From a checkpoint of a small contrastive image-text model: text encoder layers 10, soap at rate 0.0018.
Rows from block 2 of the image encoder of a small contrastive image-text model, named by matrix and row number. Rows with one number belong to one neuron. Each number is 500 + 50 x the weight over its row's rms, rounded and kept within 0 to 999. All counts start at 0. Numbers have three digits each. After the name is the row's rms in percent of the matrix's.
After each neuron's rows are labels from the 100 images, of 14976, where the neuron reaches its largest size: "responds to" is what is common among them; "peak on" is the class under the peak. Only what is clearly more common there than usual is listed. The data: simulated fluorescence microscopy of cells.
# gate: MLP gate (encoder.blocks.2.mlp.gate.weight, 144x48), inputs 0-47
# fc1: MLP up (encoder.blocks.2.mlp.fc1.weight, 144x48), inputs 0-47
# fc2: MLP down (encoder.blocks.2.mlp.fc2.weight, 48x144, transposed), outputs 0-47

gate.3 109:498462547588501554501465414531415547449534551463461500550462422484546538554487523489484431533520407489536482414522498496412448526531635510548449
fc1.3 097:551510493436493486465485525543515468544592480571488538453566528526582604520551493461577589454536448545557544427410469445445544485508473477571438
fc2.3 099:425528572531500550530603446526422493427524566504506531448422530465470480579553452564554473560554459491423511461486533545582460574529569467489532
responds to: cyan stain; membrane rim
peak on: cytoplasm

gate.90 110:380516483464540413455458613477453557444471484565498406473473496470445476440535516447493495470564482462538516507389431535485486468497441569434499
fc1.90 112:558566434477429477482442526528598512510545438569449519494508504517484444488589544415434544370466518575497447520568485515543522482459517481469413
fc2.90 116:579468504451515548439489453457553513501384395475530515569500508545503564507459479561446442469507459563491585436513433452412593475527491549522457
responds to: yellow stain; membrane rim
peak on: cytoplasm

gate.78 111:481502418435542490502504598479557433432528498510416487482500444471606483488518533487510486500584439618474474468522572547554504562492524502373495
fc1.78 110:531509501497501554437546400562504466528464448490584555533550498435479442516423403544606535480456534473515558552466532551538480564549477497599436
fc2.78 100:495569465496469434475422504486391536580570505477456522456563499429514572478482429451477474485496540427436457468532504479519396482413539433436560
responds to: green stain; crowded; cells: ten or more; bright spots
peak on: cytoplasm

gate.6 060:546594436490610569537526540411553572543484514550572530506468524544500567434475498566505589512508442496489504543501511582545481445438591498471538
fc1.6 056:534469523493452445537470498500434462440506520473469489434592506492503524633464541551516466605431511473491516502503512445492554554604539483626426
fc2.6 062:536507497482488557614523457493469504509522548428510553535600511454525463506522475486512483428423482474458447449584559555522461428586498518421627
responds to: cyan stain; membrane rim
peak on: cytoplasm

gate.121 111:575520555422446435548496394491504478500603575577499478469497514392522518502466470451549455493591579495460409478531535445500523478472530456536452
fc1.121 112:542501539463546484457527451560489530428471461553534490486496546460569455438387473546478495509434578590473505559602566532543545525422461478535594
fc2.121 112:499462542399520493521459502493550511430539579400538514404579459541488493547482500485523448497572536372550465487497566498441461509434490517455596
responds to: fibres; dim
peak on: cytoplasm

gate.58 090:522534538448417538563550510546508566455554488526539464453491511539543470411604502572460476445456510450587517478526468418488503500416501382474574
fc1.58 090:456447474537582506452427510402514474529547485455525500441439505587395458509423468501469572500513542464464444580476527492485372441478535501480436
fc2.58 079:587551467457552528500480561535496469485508468499591517503562430426437560462453397412520478529529449570376549520459545543458491543569509492472485
responds to: magenta stain; membrane rim
peak on: cytoplasm

gate.30 104:449512516580516504482578524515512485490449520507491450490458444564425399517529525568381471524478449418405522545590414565511526489499468572536477
fc1.30 095:533487535541508492542495483501412441557359491544479482439427474523454476424553503383474487488573527445523575471429446516500416438466494460476461
fc2.30 118:594513566441527473547554542515530557504536581460569308504448498540507455488444441517545432515536492525544497492509492455477528528482569515510573
responds to: yellow stain; dim; out of focus; bright spots
peak on: cytoplasm

gate.70 092:540507486460498582501503549474481438525502440421565412469474447492518506537607565570546468535464449506613495510530571423437534533434519409498531
fc1.70 086:523475462481562503572438474464576516469516528427491541506501471574458396531429500538530548465516576520485549547550442525583391531405562568467502
fc2.70 089:591494454425572550526442482514502461460465478553568477520486492428461470446485488466491410500475580517421481613467483595462529592484555449559467
responds to: magenta stain; membrane rim; bright spots
peak on: cytoplasm

gate.69 118:622510516519513542438500500484524512415534436537503560554502484444462464603462483481544528453506470510368561501567420488448541524504535552547403
fc1.69 115:573476489447463598431523544498556504448589497532563545519589568440504471479501530520524508431516482539436492527524455460446565447431527429586407
fc2.69 107:456551508503447502492528537595478470484500563520452502426500526466520493498496468514488498604576551503571481500459646597604539507516425521553572
responds to: green stain; fibres; ring around the nucleus
peak on: cytoplasm

gate.85 089:577556476535547521557432423526438521487586508404526509511520571501509503506534491509535412483480459383508499485508462488464430433503555473399394
fc1.85 094:396486406493554475474548471503435496472487510457488531501443490533585543465450507501559492463483566503573505509566341551586469469489530536424552
fc2.85 099:555536560557547483513431509496608519497463455521520527510520488460444537485453545487489513393513404548454512552484583397369503543431528473490465
responds to: cyan stain; out of focus; membrane rim
peak on: cytoplasm

gate.4 101:475508535552483521615511487416576496536554539472539474408549599467435458480559495501458567510556449499530472461489549473420418490557487565591494
fc1.4 098:434490457632530477457505539513480475496417463435453449530416424530503510480535483592521597429451482533478525494481488545532585446587440481453513
fc2.4 099:527463603390550487502492526554550479492455490473455490462474541445542447488398498559444509483442401519387492439492541512397424501530504537537512
responds to: magenta stain; fragmented nuclei
peak on: cytoplasm

gate.26 083:485501467502501530450472544498627532538528544516463514622560540472444492473580478429463539486412507606489537438510512551492445536581534531434572
fc1.26 082:458514585533487468384429448531536525512530510463497431591490561515504444497540430501550515471408485555492579430539542537424452443477504397474469
fc2.26 100:618528472461547485493522465531440523548483531488480551564524566446559493530498531528447503459464364552547430459501468556527490520639487449432533
responds to: cyan stain; membrane rim; crowded; cells: ten or more
peak on: cytoplasm

gate.125 064:423429530487454560450492531523426500439541493473510556505474518517487475572475541407517547444476548608468548473506488407528473504575497504641569
fc1.125 063:585444470414542428537524430472594554553539516515488536494529556490456526436455427492441388534512441492526451530466545486464585514466448416452491
fc2.125 077:463540526446536525511534531560572512474424467469521440501451536451466576450484491372515474435466406594488525391498527451531496552532525506501602
responds to: magenta stain; membrane rim
peak on: cytoplasm

gate.37 112:469466509482502531511486447563587467449512558467573472575460534490474579489455489512441483504534469396473570570432516437410546500548401589555482
fc1.37 114:489483446510494507498575337585502487403494377506547597472500549491477487548499391442501510510551503509483475538497535506464540490505455570482449
fc2.37 100:460508526565472593500558412427536491501355414511541503526544508509542402477482487522515501515421479480422464474553454531521442494522450509591440
responds to: crowded; cells: ten or more; membrane rim; yellow stain
peak on: cytoplasm

gate.8 104:498482534507482484628550527497529527577515514565500533545499539585435473551468455396425467515587487478448476539516594455511512569545529495608460
fc1.8 094:559497504568555481554501380475539531552500485492514511500501576470563491564432579551568378546495571470590491549517478494563519477461514484560415
fc2.8 114:585494456490455518462534478474464494489569514513500427397534487518590536524522468555445479548444495537500466532437393568520442420538427622463518
responds to: fibres; yellow stain
peak on: cytoplasm

gate.34 071:551381414367523516540473486506466510486482539571485629523610572511454494492479487531525515482430467507515501517529526408495555497458516508556546
fc1.34 063:496460472434472438525500527534476517555531411436466435489521470500558503418416581379499448493433503452386430480497510524439457529424490462463520
fc2.34 098:556566525479576567541523510529473481527449544537495510539658522540470538477530489470498534478511488543543428483609576574500489634540534519461493
responds to: dim; bright spots
peak on: cytoplasm

gate.86 070:473601571527452529546550485429484518447501500496514513484481523437444449470546634513497443512519501398491410541561447485493469510417438408451468
fc1.86 085:589483475556569544483547465428455505586468488619517513472432508491495512537472448572455463496570549465582473560510461480491591521625507468529513
fc2.86 092:552581510541451451481557549528441541552533581469535570531612458486470498448529536466573478483546484464573496505569576622535465583515482466473510
responds to: dim; fragmented nuclei; smooth cytoplasm
peak on: nucleus

gate.36 106:447514457483536511483427468497465552547437491517565581516457471579532513426573569434453477460502584539510524553472350537531475534550549493531576
fc1.36 121:561499552502426462544534572513464437527464525492486547519473504529534583526449432578516550604450508546480462407515595426445521524444407479435507
fc2.36 130:452497501462495538478406511533503408508430496594420608501478512457551474399452535438456498439514502478561473491477472644564456492534493479504507
responds to: yellow stain; dim; ring around the nucleus
peak on: nucleus

gate.27 139:452488442535467496576586517499483521524484537484533539536452472577526463452430537449553506611490589520445431529570384584482492490557490486558564
fc1.27 156:470487556574459504478560485561450433463472393486475556571518463509489492434430540448511471642470505497444490521516384471516466475566586482507529
fc2.27 120:558494460495487472387446482530419475527561442549527474512537471510517612585627487539486465466507476446490529512456613507436543534473533536430529
responds to: yellow stain; dim; fragmented nuclei
peak on: cytoplasm

gate.83 083:433429405456487457486538366544484492515502461499494603538487439435509559501429476453434487467519533600429517507452559511530439500539503485444569
fc1.83 072:542576523559505550519545511451509422582534432462555493507405521620430544582482533545495543469449522402424549504519607522491524503503500489497486
fc2.83 076:433503564541535444555526530513465637485466508461501482480518559439597437486587460607549486527468476525443446425542460471541560500552525526537558
responds to: crowded; cells: ten or more
peak on: cytoplasm

gate.11 083:514489525476454514475568454521407536533522533559483574442465477559361515545435605565445493478472544447388429467482493508547499538457470477481466
fc1.11 078:532465459509577585587452476442415529460445533452536499524506489446540471559415491519568531549536387420523394520518506469489440554524548497449490
fc2.11 079:534512515458550569546534521586530508535396529451465519489477493502523504482603441531527488512429485520417423425610527525415514505582595490505452
responds to: magenta stain; bright spots; fibres
peak on: cytoplasm

gate.82 128:459503430506514485534545522521378509550560468489458423495548500440531477443562467477476521513601505569395523493389502481584447543543494555574487
fc1.82 127:539520492570469507601462470551423547577542516495482510433557500522574446532593481468450472485579522575375490506447497506561504471523569489574554
fc2.82 082:453504441582451458442523536509501458446412448479558478589488523568459544567564481450478517507486417491544582540507440589529551439508520605476465
responds to: magenta stain; bright spots
peak on: cytoplasm

gate.18 077:514515540559464550479428461509575520539553575424494535465575453504529464566537465382523507516415525508454570495568532511562515488617521442441539
fc1.18 086:523503449482493568512548467572379438421481616557541447554459495489420535436518463550458509476475509461542516461563459433447402494521461471547480
fc2.18 095:527472525516484550478605387485411532462492531438548534503514493480492607576488470421484457475481453588460528480491525484504505450647434523473506
responds to: crowded; cells: ten or more; membrane rim
peak on: cytoplasm

gate.15 109:539566543483474513386564501473476485561510485475517424548484450395499595470504377587463541480507421474451467441504582490498538534469468441498471
fc1.15 123:485495570473485503541532546519431549550470477422460499569502457495468527425514563596499557498446510568532445412483581434458491491429506377428542
fc2.15 127:492492433587495432570605460526473467562529517413538427475501428558450521531548460567565512457499464491471454431541493442428484433436490517436555
responds to: cyan stain; yellow stain; membrane rim
peak on: cytoplasm

gate.116 094:520529426500584501469465499431495465521543521500465422508502597552492526484473536438527548495518520524466501456574466440341383451523518521594491
fc1.116 097:472568569604452517483446491584515451502496515453564423509482603583501556539558510444495466486482537428480502540537472511523401607452470563500518
fc2.116 099:492547426528539472448580493411513541522469513366463500470547469500436528514554446458612475537524553496505499453493563473526553534481558446417599
responds to: dim; ring around the nucleus
peak on: nucleus

gate.142 101:457507465528460517584441445466515493552403494497558457450540557498455464600517422508535419547527472455521366513488510427579474515464562465447523
fc1.142 092:495438523444455495569549462484391539579531445538494487442523594503453577476549501515452553488588527428449493531549458408438523533448474435556473
fc2.142 095:419553525518474468565515506538489555444561483492480518593572557519470492583582532531448453546448517465554419527460466527601609539542428493489465
responds to: magenta stain; vacuoles
peak on: cytoplasm

gate.33 089:576509498556508533510439493542489435483564498554456597495565466499438546485492547500554519434476481579438460397597544465424556551518511562442431
fc1.33 103:452516469479550402536548491496458436548427547543501481510461508513447544427519487428612430497488524465449396433503525524459488555574492554423581
fc2.33 119:551475539525511595439442523470593500499479446497475536602506415562514532524471553563483570451486446569578524532541457480405522453570509552503425
responds to: cyan stain; membrane rim
peak on: cytoplasm